From a checkpoint of a small image captioner.
Model: 40-pixel images, encoder norm layernorm, encoder width 192, decoder width 192, decoder norm layernorm.
Training: muon at rate 0.01, 40000 steps, batches of 64.
Data: trained on simulated grey scan slices of phantoms with and without marks, 10.4 epochs.
Rows from block 3 of the text decoder, named by matrix and row number. Rows with one number belong to one neuron. Each number is 128 + 24 x the weight over its row's rms, rounded and kept within 0 to 255. All counts start at 0. Numbers have three digits each. After the name is the row's rms in percent of the matrix's.
# fc1: MLP up (decoder.blocks.3.mlp.fc1.weight, 768x192), inputs 0-63
# fc2: MLP down (decoder.blocks.3.mlp.fc2.weight, 192x768, transposed), outputs 0-63
fc1.585 092:120156154142170136124119152109150128154174120088148083121144110156133137164094161131129126139117113139109062116115080137108160136118141161132124160154123155153142126102129148155127143143162160
fc2.585 106:137143148125133151150115103102130107092125130136152147099092110189148125112118124111150088095123079138129113078136157149140132102109159126144106093098136079107149126184136118123127174119147109
fc1.586 098:124148136078086136123114082173145194091095118139101131112113117109170191144123150156132096101167122162139149123133117148120089106181135141102122095123130109126158128163097112121114125117138148
fc2.586 101:145125141136146130115165128112153106107150107121138124159098106104142134154158139097127135134120131155111083119147135133117123113100105159134132121161152146148130132091151155114173157168162152
fc1.587 103:121101127124124150104132104156136097123144125092161143133126154124122156179160148088152121066113125121106145070123175092109115122084113146122148118131159172095127110123131104177107118104159092
fc2.587 103:130160175128118136125141097144117167178148175098141143162070160112165136127110116099123096130092125097178134105151162104115114125112093130108091100136132137133121163149115129072105133096109160
fc1.588 100:104109109114152131132135155155120132100174073169131115131104162102098116108109181158124149155114104135155101112103121097118123115118118129121113121134121123128153122119096114106114129123165134
fc2.588 097:109094140149121156105108127138116108130105156095143201154119109139129097152091116120106136122096103166119156123120153140152104158094154179122128125149093135132137122146109136145130138141168106
fc1.589 099:142133106119108141077123143142141142105118140138087091121148108155111119128112116118143164122124174110118122125178117116129125140146120134096109118109121116123141068113117166113141163160156139
fc2.589 095:132105119115133130144091075130195166106188095098154177105133123106152144082079142145130129136112111199105097106145132170134143150156146097118156118125141113107154148093139151174127130086133120
fc1.590 104:152144157130139176136149149133147081113150121102115128120140139131115149109161113191126111142098097109152065162112111173153139113113105153128131138092111153134109110081103143114115141144132105
fc2.590 106:149139083157139145159097169128123154127090112131121113138125147069075134150056135097145120135174134136107116108130100118136169151143129131131123125131151121162146164136112110109069139156105144
fc1.591 098:124114119149136103123137159116146153132128095155172135111103130108172128152129100092151137095102095173150077109125121133128105123106172145163129134116121122133112170110105139138171157126137172
fc2.591 097:128092162147129145118119125151163171116175144132136135097082152096121112138152095118096118092093125171131144105132118149073151132113138131095137138093147141142093117132091102087115105134137109
fc1.592 092:092081132122122139106136160140135098162117131155138093129136140131126085167130127152157109108064173134109141137132150155129123116146114151097150072141129094101133154126154153160101091134167146
fc2.592 096:120150138151100103082097138144124112123125163117125102128115182178145150152180174092114142137151119172099147132125101074077110179129114142140108096132149132096123165111131140117136132128093132
fc1.593 100:097093151108127136118118128147160139159079154140134166103165064135110105131186095109119139138090126065149116152106171105172144136143108134161114121163105089126096120146145106144118139113147093
fc2.593 097:118148112135130117133120134123126113114132119162141153143128155146100137154112166113119099102085176135158121134139144127125090119093105155156133141135170132122099156103131134086112111135151094
fc1.594 098:155092117120132096155113136133136153152118074119135074119146116134154114162135111127155117147136129138087118162120127118088124106096123130118086150137159140154142095154111117129145158129143101
fc2.594 091:132114158169181137127156120130103174101120159106103150110108160114142133145122145072130084134142133155123138117124143143113109127110164140066083101135136082155141167169144108177159109129099128
fc1.595 114:128126138136168202142178107092119105142110144172092096153138163148113142146141082111129147153118098113126148112100134157152077126153128108157169125145115135126127149134175131107131094066101096
fc2.595 094:143125107113106152143135134103123150119079145107104133153165120155122122129153158105092148160134111128108170103152093143122158172086146109103109189116147130087119120077086158142135130098132097
fc1.596 102:085163142080123131120140116122124141123130148104154156117118143069135130119135116131140138138139074099127097151162117143098139156137150122148079119127171128140135126164129151091087154109127091
fc2.596 101:138126104159138133151138109141134141108130147112153102107179149167136133133082154141139120157131137149115111118136123159124112106100144117078108131114139139157139092129179137129122127094126142
fc1.597 098:152111181154163133142091155159116144135152184148106135106103135100137106108113128157096162077122115099165091102123152132074180082101105138143118128108105090129121150137138125110147127158128144
fc2.597 102:158111137114115138158102103088112102192143135114131170121133145123142154128079101137155119123135108159126104134067078121122138127150158153126131138123125103114111132102130138095141157157122128
fc1.598 097:118154138113116104106116090098138144093150124137118137125154083095099125134098157136116129166097107118158112134154110122126146104113139105114107156112159118116101145165114107098099081104137172
fc2.598 091:126163143161095139171143103137194095096125110128148155110080085118164099156152128105135116130101126131106143150167128110141131087136137149124122135172176120102097126080114140118143100152145114
fc1.599 094:155126152103106125169160160141131101135122082088165109114121147116165114144136104113104126146123105165146143141082147138141141090162120125124098121157099126109131116103139084152098096168119106
fc2.599 102:155124133170104120145106116160061141141151138125130117097099135137157155093184106164106123154119101139161161137135122134149170092165120156151128138157144097149120127123117128142085122105132130
fc1.600 102:108157153146142128103140125129109120118142098124118133147111140126109101170120154125128137090074102129148139157141109104119135148103130080154084128117127152124077127114098078083137103109113152
fc2.600 102:141163085134070114143121124138119099111103100142135120135141097083121078117146134117147122138095160079142165190126139121120112085085126129134127132126080122121108124135126140135105106101114114
fc1.601 102:131135142120105145166116133119154114121063086154109150165123161116132125108099075114128100082167167132160168112123137096152164146117110115100105177137124105116141137148117142132097119099138161
fc2.601 103:117125119112122114169130130114110122088105153102081164151125109113108121148130119121164122176103144189080135105120104141144139121157149167110081173136136112144157128156114124159093109132120117
fc1.602 106:141162067107104191098157143105130115089102149128154109087102126139123085086116162124112083097100084113145122156137149129139113122139118109148162117129123102138144154114117157100170136117159138
fc2.602 106:154123155152154154144146128110155126117121121119126128115118129104162158149130106167176122131114126103110132134131146121136124171093122147128123097087092152111144092127163071161110151076066101
fc1.603 106:138109121092123104119126177082145130151128132128119118114149115082137166137157106134115133128112099136110115150131131171102118093103125122175128093175113154124170142127174140052136094160143155
fc2.603 099:119143133141138126113116164140110143152161146150098142101142187125151094105119147119145144144110133073133135140148148129162148112124122080087073138158125204143113123150134107123133098130131138
fc1.604 109:120105067111142143113152139089150130114140136120110119120128113102078108109172066100096085149168121145106096139133107152130136079141144083144153107126172148113096135128159157066130104139113153
fc2.604 098:154129124134158102133118157148119116165135131142094126157097154109147130131132098083132125147121130103107112127134116156131152108161085130137113104148131098125112123139130113109098110113112149
fc1.605 094:196148110098142126121120150140116080101149109136141120121132157082102112108119113137096143155071144130172141136116158151173150108086104145165139082112125182134144141128125154108172138133081173
fc2.605 099:112107105146169148141095102110131119112139099161127115142127127089129147148159131110116100103137149156130129138164182149154112124153116122154095101133122132138166126187161105125115113135155146